config = dict(
    arch='convnext_v2',
    model='sound classifier',
    dataset='phrases spoken by 400 fixed synthetic voices',
    train_examples=39062,
    time_shift_ms=100,
    n_mels=64,
    hop_length=320,
    input='log_mel',
    spec_augment=False,
    win_length=512,
    targets=['voice'],
    num_classes=4,
    isotropic=False,
    norm='rmsnorm',
    activation='gelu',
    mlp_ratio=6,
    layer_scale_init=1.0,
    inner_norm=False,
    drop_path=0.1,
    patch_size=[4, 4],
    conv_stem=True,
    depths=[4, 7, 4],
    widths=[48, 96, 192],
    kernel_size=3,
    label_smoothing=0.1,
    loss='binary_cross_entropy',
    init='kaiming_normal',
    residual_init='none',
    optimizer='adamw',
    lr=0.0018,
    beta1=0.9,
    beta2=0.98,
    eps=1e-08,
    steps=10800,
    batch_size=256,
    epochs=70.8,
    lr_schedule='cosine',
    final_lr_fraction=0,
    warmup_steps=1080,
    weight_decay=0.0,
)
Rows from block 10 of a small sound classifier, named by matrix and row number. Rows with one number belong to one neuron. Each number is 50 + 10 x the weight over its row's rms, rounded and kept within 0 to 99. All counts start at 0.
After each neuron's rows are labels from the 100 clips, of 14848, where the neuron reaches its highest value: "responds to" is what is common among them. Only what is clearly more common there than usual is listed. The data: phrases spoken by 400 fixed synthetic voices.
# fc1: MLP up (model.blocks.10.mlp.fc1.weight, 576x96), inputs 0-95
# fc2: MLP down (model.blocks.10.mlp.fc2.weight, 96x576, transposed), outputs 0-95

fc1.288:47 54 67 49 54 59 48 60 33 48 75 46 50 51 52 60 58 49 63 69 63 57 62 60 58 53 56 45 61 59 39 70 51 22 30 42 59 46 47 41 43 49 52 37 34 59 23 42 62 47 35 42 54 49 62 55 58 37 44 43 61 48 49 47 43 59 51 50 44 50 39 46 45 48 45 59 50 50 36 60 35 53 64 45 62 50 49 60 56 56 60 58 51 29 62 54
fc2.288:59 66 56 55 42 40 47 50 59 56 52 51 23 57 53 58 69 55 37 38 55 46 69 62 49 45 63 68 47 55 55 54 68 39 50 63 49 46 50 40 46 47 42 54 90 59 51 44 55 53 54 44 39 63 51 42 44 43 53 32 72 57 40 50 37 54 61 38 35 48 53 36 60 48 62 43 49 54 37 48 42 41 39 56 50 46 59 45 51 41 44 51 55 38 47 46
responds to: low voice

fc1.107:55 55 52 56 50 58 60 54 54 43 60 49 39 22 44 60 52 65 50 39 65 52 44 62 67 35 39 57 66 44 45 42 58 44 37 68 63 40 56 47 34 67 41 40 40 48 44 57 53 40 47 40 55 47 52 46 44 50 40 58 59 58 66 51 50 56 62 60 63 55 59 39 70 53 65 53 47 58 49 60 47 35 36 38 58 59 27 55 68 43 51 53 42 64 52 65
fc2.107:61 61 52 31 53 41 48 54 54 50 33 42 56 66 51 63 45 58 49 45 64 65 37 57 60 55 59 59 42 52 37 63 43 53 50 51 47 46 64 42 48 60 44 31 59 52 61 56 62 54 67 49 55 43 54 51 50 61 58 22 40 53 57 37 51 43 56 63 63 36 50 52 59 40 55 71 56 52 37 30 55 30 44 48 47 59 57 52 66 57 43 65 71 42 50 40
responds to: mains hum

fc1.115:55 55 51 54 36 59 65 45 60 50 43 66 55 45 50 71 59 60 50 31 57 49 49 42 59 46 57 65 41 45 49 50 52 53 50 47 48 45 61 51 46 66 71 50 57 50 56 40 72 55 36 65 45 43 49 63 44 40 75 44 31 49 48 72 59 47 46 40 50 61 59 51 59 49 33 64 60 42 46 31 32 65 49 56 61 64 49 49 52 49 53 53 51 48 26 45
fc2.115:55 34 55 49 45 60 50 36 43 39 45 45 60 63 46 57 46 45 38 37 43 44 32 43 38 34 33 41 50 65 47 59 54 43 54 61 52 50 57 42 52 54 32 56 56 67 34 57 51 36 66 62 38 56 36 67 59 43 39 56 44 47 54 61 67 35 48 63 43 47 37 49 66 48 60 36 62 30 63 61 46 67 47 57 50 46 53 59 32 41 61 54 61 51 52 46
responds to: mains hum

fc1.442:49 34 68 67 46 57 47 74 51 49 55 47 50 36 37 61 59 57 44 48 57 46 48 65 50 59 41 45 59 45 46 44 48 56 44 40 46 65 70 52 62 47 36 49 35 52 58 55 55 53 48 58 56 51 38 57 70 63 65 50 42 45 73 52 61 63 44 53 33 46 60 62 48 60 38 49 40 35 49 65 66 57 60 69 57 55 57 38 52 42 52 57 70 60 34 53
fc2.442:59 47 26 38 45 54 58 37 37 47 46 77 63 56 35 70 50 60 49 57 49 49 48 56 55 43 35 50 53 56 40 30 61 56 60 36 40 55 46 65 48 48 48 42 35 51 52 37 45 46 56 35 74 58 40 44 42 60 63 53 40 37 46 57 56 61 53 66 37 53 58 56 55 49 57 42 45 55 66 52 67 67 39 48 58 53 52 52 46 40 50 50 57 48 74 50
responds to: white noise; pink noise

fc1.384:52 43 48 64 46 40 44 68 56 45 39 61 70 30 43 64 57 61 57 39 53 51 63 41 55 39 47 58 51 51 41 59 39 29 46 61 53 49 47 41 51 39 55 57 51 44 41 41 50 42 58 25 47 40 56 36 61 42 36 44 60 25 47 33 45 47 47 38 52 47 59 62 54 45 26 43 54 56 38 63 51 52 57 42 53 37 50 46 37 66 40 65 38 55 42 57
fc2.384:50 70 60 49 56 41 35 72 48 59 43 34 35 67 49 43 67 51 42 56 60 59 45 61 37 42 47 51 55 59 58 64 45 53 45 53 61 43 68 59 49 38 66 43 80 48 62 54 53 70 35 55 54 32 39 56 37 52 53 41 46 44 41 41 37 46 49 24 48 42 44 43 49 43 55 54 51 49 43 48 55 41 56 47 36 60 49 55 69 51 41 61 44 56 50 53
responds to: high voice

fc1.11:61 32 33 68 61 57 51 48 46 52 52 31 41 59 73 52 51 83 70 49 52 50 42 53 56 63 55 54 58 51 60 60 60 46 51 63 34 34 49 66 63 45 60 46 55 61 30 49 50 39 43 53 61 46 41 48 47 46 56 68 44 55 61 41 57 52 59 42 59 49 58 41 49 35 51 40 44 63 47 30 45 47 59 67 55 49 60 48 44 49 56 55 40 47 48 39
fc2.11:51 48 43 42 49 42 62 55 34 63 48 67 63 45 66 62 48 46 45 47 31 41 46 63 54 57 48 64 49 57 53 52 58 68 48 62 42 52 65 70 45 53 43 53 39 42 55 52 71 56 47 32 32 44 53 46 44 59 43 54 54 30 45 55 42 48 44 60 66 37 50 70 55 50 40 44 57 64 48 42 50 56 61 36 49 46 52 52 27 28 44 47 40 52 45 28
responds to: white noise; pink noise

fc1.237:29 43 55 40 63 50 37 64 47 54 44 65 51 54 57 49 57 53 54 50 44 52 38 56 43 63 44 59 43 26 58 68 30 65 56 57 43 45 48 48 45 47 48 51 39 56 47 49 38 44 32 52 38 63 60 56 67 55 79 47 50 46 44 51 53 29 40 42 59 43 56 65 45 41 49 64 50 43 66 37 46 56 44 61 55 37 65 45 58 44 54 52 55 71 44 65
fc2.237:42 55 39 33 37 64 39 54 66 45 46 45 61 65 52 61 48 70 50 58 50 61 32 52 59 50 55 67 44 48 50 41 61 45 38 52 37 65 46 51 49 68 39 45 50 46 33 41 54 40 71 38 43 50 53 50 55 58 45 51 66 52 45 55 55 50 50 58 52 66 46 45 54 30 42 69 65 32 46 42 41 43 60 65 44 47 58 49 48 64 46 66 57 25 43 47
responds to: child-like voice

fc1.15:43 44 70 22 63 41 58 48 58 48 69 53 53 42 52 49 51 57 53 55 55 65 44 56 38 43 54 51 34 39 45 56 29 29 45 55 52 41 65 51 39 30 65 46 46 62 41 48 52 43 25 40 46 51 46 42 56 50 48 56 44 35 52 65 36 53 63 61 46 32 59 55 49 44 56 58 38 50 55 45 30 51 53 52 51 42 47 50 50 36 48 60 47 57 44 26
fc2.15:38 58 66 56 42 66 54 60 74 41 27 43 50 45 48 44 68 58 37 55 52 34 48 56 70 42 43 60 43 64 61 38 57 55 28 60 57 57 31 63 36 55 40 42 74 66 37 58 47 46 56 54 46 51 58 43 45 42 44 54 55 48 42 45 51 45 48 50 49 48 43 71 55 53 51 41 42 60 42 38 48 43 50 47 36 41 52 49 41 43 35 51 52 35 36 51
responds to: clipping

fc1.345:44 59 41 59 37 44 59 56 53 28 76 44 53 42 46 52 39 67 47 67 45 48 54 38 49 48 62 48 49 34 57 44 22 36 53 61 43 55 50 38 56 36 45 62 42 49 54 65 55 43 45 44 61 44 44 64 40 46 46 41 59 39 57 51 56 68 46 54 59 53 54 48 60 53 34 30 48 39 63 51 52 44 38 53 51 48 50 54 37 47 74 42 30 61 56 46
fc2.345:58 44 54 49 52 43 48 60 41 42 45 55 31 47 39 57 38 32 56 55 69 38 42 56 50 52 36 37 59 40 29 52 48 52 55 32 62 23 53 45 53 60 66 45 30 48 68 40 54 44 48 53 46 57 45 48 47 52 61 48 41 46 70 37 56 39 58 64 44 51 55 49 55 67 62 65 45 52 45 57 59 36 37 27 57 50 63 61 63 55 65 55 42 48 54 58
responds to: low voice

fc1.219:49 40 48 46 33 46 45 45 37 23 30 47 51 54 50 41 56 52 68 47 49 66 39 41 47 71 72 59 42 44 50 32 31 52 46 48 33 55 56 41 68 52 56 55 43 36 37 47 56 50 48 47 45 46 56 54 49 51 54 35 48 39 56 61 50 31 54 50 53 55 43 70 51 54 31 50 60 51 48 57 58 60 34 56 53 50 50 60 49 28 39 28 45 58 48 57
fc2.219:52 37 44 49 38 64 60 41 40 30 40 67 47 48 54 65 49 56 43 61 43 57 42 44 42 54 32 50 47 50 57 38 53 43 58 45 42 38 37 62 46 64 46 63 48 49 50 50 56 72 57 46 54 58 43 79 40 40 42 54 45 37 55 63 42 57 46 44 44 74 38 52 42 52 51 34 47 53 62 40 63 67 34 50 49 23 50 49 36 42 45 47 44 47 61 51
responds to: child-like voice; quiet level

fc1.123:62 40 52 41 61 54 49 60 42 51 47 57 41 48 42 55 47 32 67 50 47 63 46 62 51 57 51 77 42 43 57 57 54 51 46 51 36 44 48 44 48 45 42 40 27 61 45 42 50 28 52 73 43 63 43 58 48 63 52 50 62 53 46 57 43 55 48 26 57 66 78 43 48 45 65 39 71 44 47 53 45 48 57 35 52 58 51 50 56 39 65 35 46 46 43 43
fc2.123:46 40 31 53 42 62 58 46 49 57 43 50 50 49 56 44 41 50 49 41 32 59 35 54 55 58 47 70 51 50 55 37 69 52 53 59 32 58 37 62 63 55 32 51 46 56 47 48 63 46 68 24 47 53 60 59 58 50 45 49 54 44 53 61 73 61 46 66 64 48 49 44 70 45 46 51 54 37 59 49 40 66 47 60 49 56 61 50 33 59 50 33 40 31 62 45
responds to: high voice

fc1.561:69 45 55 44 63 61 49 50 45 49 65 71 37 42 46 54 33 55 55 37 54 55 55 51 58 40 59 57 43 48 55 70 41 40 58 49 46 56 48 48 51 28 50 32 43 62 49 44 51 44 51 62 58 69 51 50 48 62 32 36 55 58 70 38 73 58 50 55 63 45 53 53 36 53 66 48 49 54 47 55 30 48 59 45 61 34 40 72 57 36 51 40 53 47 56 54
fc2.561:38 60 44 31 59 54 53 64 45 61 55 51 45 59 65 44 47 54 47 68 42 54 57 56 39 50 70 41 55 47 42 46 51 42 24 60 53 47 59 46 60 38 49 33 36 62 52 55 38 52 43 46 61 34 46 37 46 70 59 48 50 41 68 53 47 46 44 52 63 43 38 54 48 53 61 50 57 68 31 51 27 47 45 56 38 75 49 37 41 62 41 51 58 40 47 60
responds to: low voice

fc1.467:48 38 55 52 73 52 64 75 71 64 55 47 48 57 55 39 40 69 71 43 65 44 45 67 30 52 50 51 49 45 56 58 57 42 37 55 47 57 47 47 48 44 46 52 51 49 52 43 46 41 48 51 57 49 54 35 51 60 29 52 50 43 40 64 37 51 35 43 54 61 58 32 44 46 54 49 57 74 57 46 65 49 39 47 44 39 49 55 47 64 77 57 48 46 49 62
fc2.467:44 48 51 36 33 50 63 54 60 49 35 38 53 57 49 47 50 50 35 50 69 32 42 44 62 46 68 42 69 49 45 52 56 39 43 47 35 64 50 40 61 54 40 51 61 69 34 57 79 46 57 33 37 55 48 56 40 53 48 60 53 46 55 56 62 58 51 59 70 45 50 52 59 57 46 57 58 58 52 32 51 57 42 58 54 37 57 45 28 49 49 52 62 41 34 35
responds to: white noise; clipping

fc1.267:37 31 37 54 64 56 44 62 34 41 61 43 39 52 72 61 40 66 60 40 59 73 51 59 38 62 45 47 54 41 51 46 44 54 54 46 55 68 37 45 34 40 50 46 39 61 36 46 52 47 46 64 44 50 58 32 45 56 68 77 57 43 57 58 68 47 49 38 34 50 61 33 42 45 55 56 55 50 52 46 45 45 39 50 51 51 51 45 48 41 34 47 50 56 41 41
fc2.267:41 59 34 38 31 60 42 48 56 55 42 54 62 44 54 49 62 58 49 49 32 53 38 53 68 67 52 67 49 62 57 49 66 55 43 63 38 61 37 61 46 66 41 53 44 41 53 36 53 42 59 46 54 41 68 60 65 38 43 51 64 33 51 62 53 57 61 44 59 55 48 43 50 50 34 61 59 59 46 40 47 33 47 49 39 40 71 43 42 61 50 62 42 32 57 39
responds to: quiet level; fast speaker; muffled (low-pass)

fc1.401:43 40 41 41 44 66 56 64 67 64 29 36 71 51 59 46 48 35 63 29 54 39 59 44 39 48 53 47 41 48 44 53 53 31 59 57 39 42 62 61 37 45 47 39 62 74 27 60 52 50 67 49 70 59 56 33 49 49 48 46 51 59 52 57 49 60 58 42 45 50 52 60 33 46 37 45 58 62 58 47 55 50 44 50 41 41 34 50 49 44 50 56 44 56 55 43
fc2.401:37 75 50 44 71 45 46 69 59 56 54 37 48 63 56 37 61 57 50 49 54 53 46 64 50 30 47 47 49 58 51 53 47 44 44 61 57 41 49 66 48 44 46 40 75 56 50 56 33 67 47 50 70 28 30 44 45 54 40 48 44 35 29 49 36 53 54 32 60 42 41 48 45 46 59 43 58 40 43 42 62 57 64 43 43 55 56 43 54 51 37 61 49 52 56 55
responds to: white noise; pink noise

fc1.158:71 54 63 42 49 55 77 68 46 42 64 43 47 57 54 53 47 53 44 54 42 42 46 57 44 45 61 45 43 46 25 49 49 67 66 53 48 34 44 55 60 57 43 24 65 52 52 58 62 60 68 36 47 55 57 32 38 49 50 59 60 62 49 47 58 57 57 71 50 52 59 42 45 50 63 59 53 58 60 42 40 54 56 51 36 53 46 27 41 39 49 51 38 54 49 47
fc2.158:43 52 68 47 59 48 72 50 60 52 58 44 38 56 44 49 56 42 61 30 58 47 53 56 60 40 70 50 51 42 40 50 44 50 43 33 59 46 42 29 31 57 59 53 67 63 53 54 40 33 50 61 40 31 54 54 65 41 27 55 61 48 51 45 60 53 66 51 49 38 59 36 50 44 46 57 43 50 45 59 46 36 44 47 59 51 74 45 52 58 39 48 53 58 28 54
responds to: clipping

fc1.68:43 49 41 40 48 57 66 65 61 49 71 61 58 56 44 50 45 53 51 41 52 45 53 35 62 53 58 69 58 44 64 45 50 60 46 53 47 58 54 69 67 69 43 48 33 48 57 72 46 47 54 40 66 56 53 61 67 48 43 47 46 51 53 58 38 56 42 28 33 52 43 61 41 27 39 57 49 64 41 49 48 41 64 33 55 56 53 44 38 56 41 60 41 60 48 38
fc2.68:59 34 45 66 64 51 52 37 56 62 56 66 41 43 66 50 21 47 84 53 56 54 61 41 42 58 42 66 40 43 63 61 57 65 51 49 50 52 42 41 53 49 60 56 23 33 59 56 52 47 42 45 49 48 59 34 37 64 51 44 53 49 52 51 53 36 66 53 46 52 63 43 51 53 36 42 55 54 43 63 53 57 43 56 53 54 41 43 44 39 54 43 39 56 43 54
responds to: deep voice

fc1.410:49 47 40 22 50 38 59 57 46 57 45 43 48 57 49 41 50 45 60 63 50 56 67 54 39 58 60 62 58 38 46 41 24 44 56 50 37 51 63 45 52 42 57 63 61 45 56 56 47 49 44 42 58 48 59 58 31 57 54 49 57 54 43 49 70 41 50 51 47 55 54 51 37 40 49 60 47 45 38 66 68 44 35 16 53 58 49 50 36 58 61 43 40 65 68 44
fc2.410:47 45 58 49 46 42 51 46 32 40 48 41 54 49 34 63 39 45 51 48 60 52 50 41 43 52 36 50 48 46 32 53 47 39 68 29 54 34 63 52 54 59 59 59 56 62 68 46 62 69 37 44 51 60 37 54 43 48 51 52 34 60 57 56 52 54 46 55 41 54 63 49 51 57 61 43 31 42 67 49 71 46 32 43 67 42 55 59 73 41 57 58 58 58 72 57
responds to: low voice

fc1.444:49 36 32 54 61 65 46 75 35 46 53 54 34 21 58 45 50 79 62 43 55 51 54 57 42 67 53 55 51 42 43 49 51 43 41 47 39 70 60 49 55 47 43 52 57 41 38 52 58 52 31 58 46 47 59 50 58 64 53 68 46 41 41 53 67 40 61 37 53 35 45 49 42 39 40 44 57 45 60 36 40 45 54 53 56 55 55 33 46 61 57 48 54 52 49 60
fc2.444:64 47 44 44 31 47 61 51 44 52 30 57 67 49 48 77 55 54 60 55 44 54 61 56 64 66 51 57 45 46 51 54 60 58 54 59 44 48 39 60 43 56 42 53 46 35 49 41 78 61 72 53 52 39 61 65 56 50 45 52 51 37 42 47 32 63 52 50 60 56 51 56 62 58 33 55 37 56 43 36 51 46 56 49 51 42 66 45 47 30 37 61 48 45 58 34
responds to: white noise

fc1.60:56 43 44 52 49 43 50 54 62 52 65 51 37 45 50 46 45 44 66 38 30 41 53 48 59 67 47 53 62 44 36 52 45 46 54 47 48 24 50 61 50 48 73 34 53 53 61 40 39 39 57 51 59 41 56 47 62 39 54 47 49 55 67 54 61 60 50 52 63 48 52 68 42 48 42 46 56 59 54 64 39 67 63 65 44 42 26 45 67 59 48 57 32 73 45 61
fc2.60:60 40 33 60 60 56 33 27 45 58 58 43 40 54 48 37 45 45 44 58 35 54 59 30 53 64 53 70 53 64 64 61 48 51 41 42 44 36 45 51 43 61 38 50 52 32 60 48 51 54 48 58 56 44 35 49 51 48 68 40 53 37 52 69 43 40 65 36 46 55 62 27 35 52 62 44 66 45 45 70 46 60 53 55 36 43 38 53 55 48 46 47 45 55 48 45
responds to: deep voice

fc1.426:49 53 55 54 62 51 51 57 44 46 53 46 54 53 39 62 37 84 59 50 50 43 57 61 41 61 47 56 36 56 72 53 41 49 21 64 51 52 53 56 54 40 57 66 59 53 32 49 54 58 49 43 55 50 55 57 51 54 61 52 60 57 48 51 44 47 56 60 53 39 50 29 59 53 54 41 52 68 65 64 28 59 78 44 48 47 55 51 54 47 51 47 63 56 31 39
fc2.426:51 51 63 72 61 56 60 55 45 66 49 58 37 40 59 62 50 49 51 58 45 58 46 63 45 46 51 58 37 48 51 56 61 59 33 45 67 51 50 56 42 50 51 63 40 42 56 55 54 25 70 45 45 51 62 45 37 61 36 57 43 34 31 44 41 44 59 57 65 36 58 51 44 70 47 55 64 64 41 52 44 66 69 33 47 49 57 53 56 61 30 44 41 47 45 48
responds to: reverberation

fc1.37:60 48 45 41 36 64 60 38 50 66 46 51 40 53 33 70 55 57 49 56 56 61 58 40 43 42 44 50 49 26 57 53 28 41 49 47 59 58 63 47 58 35 42 57 43 48 50 65 53 45 55 60 71 48 63 55 39 49 59 31 68 62 64 35 43 65 39 39 61 44 57 41 43 41 42 51 54 46 70 46 57 51 51 59 30 51 48 38 42 62 56 57 39 42 53 41
fc2.37:63 32 54 46 47 36 63 63 49 27 52 49 47 52 56 72 51 41 51 49 50 47 55 56 53 42 46 34 51 41 52 46 47 50 63 43 65 43 63 28 55 70 53 50 36 43 52 44 62 45 48 66 44 68 55 61 38 55 56 48 46 71 63 45 52 46 34 62 42 56 46 39 52 65 59 75 55 55 50 47 42 25 39 39 60 47 47 49 44 47 61 58 61 47 43 50
responds to: child-like voice

fc1.357:70 55 42 58 34 52 51 53 38 52 51 57 74 41 48 79 41 54 50 33 34 56 38 38 63 38 56 52 36 42 66 71 58 42 54 47 46 47 50 66 44 43 45 56 49 53 57 39 44 37 34 45 50 32 50 52 36 49 49 63 53 53 67 38 56 50 54 56 32 48 52 53 43 26 45 47 62 47 38 59 43 63 54 35 42 51 45 54 54 56 51 55 44 58 38 48
fc2.357:51 60 57 36 38 46 52 61 51 52 55 45 40 60 54 55 63 45 21 52 67 47 36 47 39 44 57 39 57 46 70 55 44 26 45 52 49 44 56 44 40 58 43 46 57 73 34 46 48 38 31 50 50 57 37 54 64 54 49 33 49 53 55 68 54 55 54 49 45 50 47 46 44 27 56 60 62 59 45 64 42 27 48 49 40 57 51 71 56 57 59 57 58 41 50 54
responds to: low voice

fc1.327:45 56 42 52 80 45 47 36 47 46 57 42 45 56 66 49 37 67 44 32 54 72 52 68 37 37 59 45 43 29 39 37 54 52 48 52 52 58 54 58 43 30 56 41 50 49 47 55 68 44 45 46 55 46 50 59 52 50 54 54 47 48 39 49 35 41 40 57 61 54 47 39 56 55 55 62 37 63 65 38 44 55 59 53 51 31 62 60 68 51 40 70 39 57 51 38
fc2.327:32 51 63 62 50 61 62 50 52 55 38 28 57 48 50 55 72 40 57 55 62 46 51 51 59 32 51 51 36 54 53 38 38 58 45 53 56 51 36 50 49 52 48 55 72 65 53 60 58 40 53 58 44 37 53 52 60 45 38 61 57 27 44 34 49 52 56 42 53 49 36 53 52 59 48 58 43 74 30 36 59 48 57 42 48 48 56 34 46 61 56 56 74 43 35 48
responds to: white noise

fc1.63:64 31 29 41 70 58 42 57 52 60 39 37 42 60 64 66 32 39 50 55 56 49 44 46 38 65 54 65 44 53 45 36 38 54 45 50 40 54 48 52 42 60 60 54 39 50 38 53 54 63 49 55 62 57 53 46 49 56 58 56 50 68 47 66 49 46 81 58 53 55 62 48 61 49 45 53 57 51 63 35 46 43 39 55 72 38 44 45 55 46 68 51 47 44 69 52
fc2.63:52 55 53 62 56 57 49 55 57 47 50 39 50 40 61 63 64 66 44 35 34 68 52 76 44 43 39 56 50 56 42 63 47 49 54 62 53 35 50 67 71 40 43 47 69 66 46 51 48 61 52 32 66 54 29 37 35 52 45 42 41 22 34 42 45 58 49 50 51 42 55 43 49 48 61 39 47 56 48 56 62 55 57 47 46 63 45 47 54 50 55 46 63 43 60 57
responds to: white noise; pink noise

fc1.162:36 42 60 39 47 56 29 76 37 66 60 33 43 59 49 50 40 71 60 56 55 50 54 47 63 39 49 55 39 54 50 53 39 68 52 55 39 35 54 70 57 47 38 35 43 52 55 51 51 44 40 60 61 54 53 42 46 50 43 54 42 45 51 49 54 55 60 49 29 59 62 55 60 65 31 48 41 57 28 51 56 56 56 63 50 32 32 37 46 53 41 41 52 40 54 53
fc2.162:43 42 37 27 45 63 34 41 51 35 54 59 50 54 46 42 56 50 56 45 57 39 35 49 60 42 34 64 54 55 53 40 64 29 64 47 36 49 55 71 48 65 43 50 53 52 40 51 47 50 51 41 45 45 32 47 41 54 56 47 52 53 52 57 49 53 51 60 61 44 60 52 63 32 52 58 45 62 69 42 57 60 31 60 52 41 55 48 53 66 53 46 45 17 63 34
responds to: reverberation

fc1.40:58 48 53 51 66 46 46 73 49 61 48 46 49 52 40 54 42 79 61 61 47 53 59 33 40 60 44 47 53 50 41 53 50 53 57 43 33 66 66 48 48 51 42 58 57 52 61 69 43 54 61 45 60 48 40 48 66 49 48 54 52 49 62 57 57 52 75 33 44 41 52 31 43 41 43 74 49 49 56 39 38 50 70 53 45 50 64 53 41 54 48 64 42 34 33 60
fc2.40:52 57 56 42 51 42 58 54 49 56 54 53 61 39 50 39 43 40 77 55 30 49 78 44 59 64 57 67 51 49 56 46 48 60 45 54 57 78 46 43 47 60 53 59 44 50 47 38 56 45 60 57 38 47 65 46 50 61 53 44 66 43 55 79 39 52 63 41 48 59 58 51 39 57 37 46 50 59 37 45 44 34 50 55 44 40 41 43 42 48 31 48 38 47 30 46
responds to: quiet level

fc1.389:42 38 45 55 64 43 68 56 38 45 37 53 49 55 56 47 64 47 48 60 56 53 53 39 35 42 64 58 55 44 39 48 40 53 59 49 28 45 46 37 36 32 43 68 57 47 56 48 42 49 39 39 70 46 56 66 52 57 55 51 54 51 47 49 36 50 50 47 60 47 43 57 45 40 69 42 63 61 59 57 48 40 62 31 30 46 52 46 30 72 59 63 36 45 51 67
fc2.389:39 53 63 41 46 30 54 68 42 37 40 34 54 56 40 50 53 43 56 50 60 32 42 43 40 59 29 26 59 47 40 54 32 44 57 47 52 42 69 41 43 56 65 65 59 59 46 41 47 67 42 57 56 53 49 72 44 43 52 69 41 51 54 48 58 45 36 42 52 52 50 54 46 59 52 37 33 50 58 46 60 45 47 45 46 44 52 67 54 35 59 59 57 62 50 69
responds to: pink noise; white noise

fc1.399:42 59 40 41 62 38 47 56 61 56 35 43 54 44 49 52 33 51 52 56 61 57 62 36 26 61 63 58 60 33 70 47 63 63 31 43 54 50 66 64 55 50 40 49 50 54 36 33 36 50 60 55 49 48 68 63 40 50 61 61 53 46 36 45 44 35 40 52 58 62 49 52 55 39 50 56 51 50 41 69 48 58 55 36 45 59 54 55 44 46 51 48 58 48 78 62
fc2.399:58 33 65 62 35 41 66 56 46 31 58 50 40 48 37 49 51 33 76 51 61 36 60 37 42 45 50 43 50 40 45 57 46 40 58 30 64 46 51 52 54 48 52 63 50 61 47 54 37 62 30 60 43 50 43 48 50 36 56 60 36 52 57 64 54 55 62 47 40 58 53 45 45 56 49 40 38 53 55 57 54 50 51 36 68 49 54 60 63 32 49 56 46 74 68 53
responds to: child-like voice; pink noise

fc1.157:49 60 34 43 40 65 50 58 39 52 50 26 52 40 62 69 23 72 55 45 69 60 56 38 49 59 59 67 53 44 42 59 38 42 43 43 49 61 41 61 43 34 47 46 47 45 38 37 51 60 55 48 52 32 42 51 62 48 64 52 44 53 42 62 27 48 60 55 59 54 49 35 54 55 50 39 42 50 54 55 68 45 44 52 42 42 45 38 42 45 67 61 50 47 59 42
fc2.157:59 43 40 42 47 46 60 34 38 41 50 52 53 62 43 60 53 49 57 40 48 49 46 46 54 42 56 48 61 44 41 46 54 37 57 47 23 30 60 67 43 56 46 55 45 57 39 46 86 67 53 25 50 59 48 61 43 43 47 50 53 39 51 60 58 62 54 54 44 63 52 44 54 52 47 28 32 61 61 34 59 37 38 59 57 44 62 55 56 37 58 55 57 47 59 57
responds to: low voice

fc1.87:56 45 62 59 42 55 38 65 45 53 49 60 62 56 46 45 51 28 50 65 40 31 41 36 73 38 54 56 54 60 54 37 53 36 30 50 31 44 49 44 61 57 63 43 51 40 49 55 39 59 35 39 54 43 39 65 51 49 57 34 46 55 41 58 31 45 56 53 50 50 47 40 59 47 44 37 48 36 51 64 30 43 38 50 68 60 34 37 60 57 58 48 45 47 42 53
fc2.87:50 55 41 34 44 43 47 53 44 29 29 38 49 71 48 51 78 50 46 57 44 56 45 46 45 49 37 52 56 65 51 41 63 49 61 63 49 45 46 59 34 55 51 48 68 55 56 47 52 52 56 30 53 54 34 53 45 46 45 68 65 40 63 65 62 57 51 56 49 54 37 41 50 45 61 61 50 54 57 58 62 51 39 47 47 39 46 50 42 42 50 69 21 49 63 35
responds to: fast speaker

fc1.62:30 38 48 55 62 47 42 60 50 60 34 60 60 42 49 56 48 79 51 45 52 41 50 51 53 60 37 29 46 59 62 51 53 43 74 45 55 69 37 37 64 56 62 49 42 35 48 57 54 32 41 60 55 67 60 51 49 50 60 63 58 46 47 50 55 59 52 32 43 42 59 39 54 22 45 56 52 35 57 35 43 46 56 46 51 47 48 48 47 66 47 43 46 50 50 53
fc2.62:28 56 50 38 42 37 41 57 60 54 30 53 50 38 51 44 36 40 46 66 38 65 50 69 58 66 60 49 39 63 62 19 48 60 52 63 39 56 62 40 60 63 40 50 43 49 40 49 58 49 58 52 48 52 66 48 65 57 50 54 66 54 56 48 56 37 44 46 34 58 57 57 59 42 42 71 56 45 40 49 36 46 66 47 40 44 55 59 37 56 44 59 50 48 45 53
responds to: quiet level; muffled (low-pass)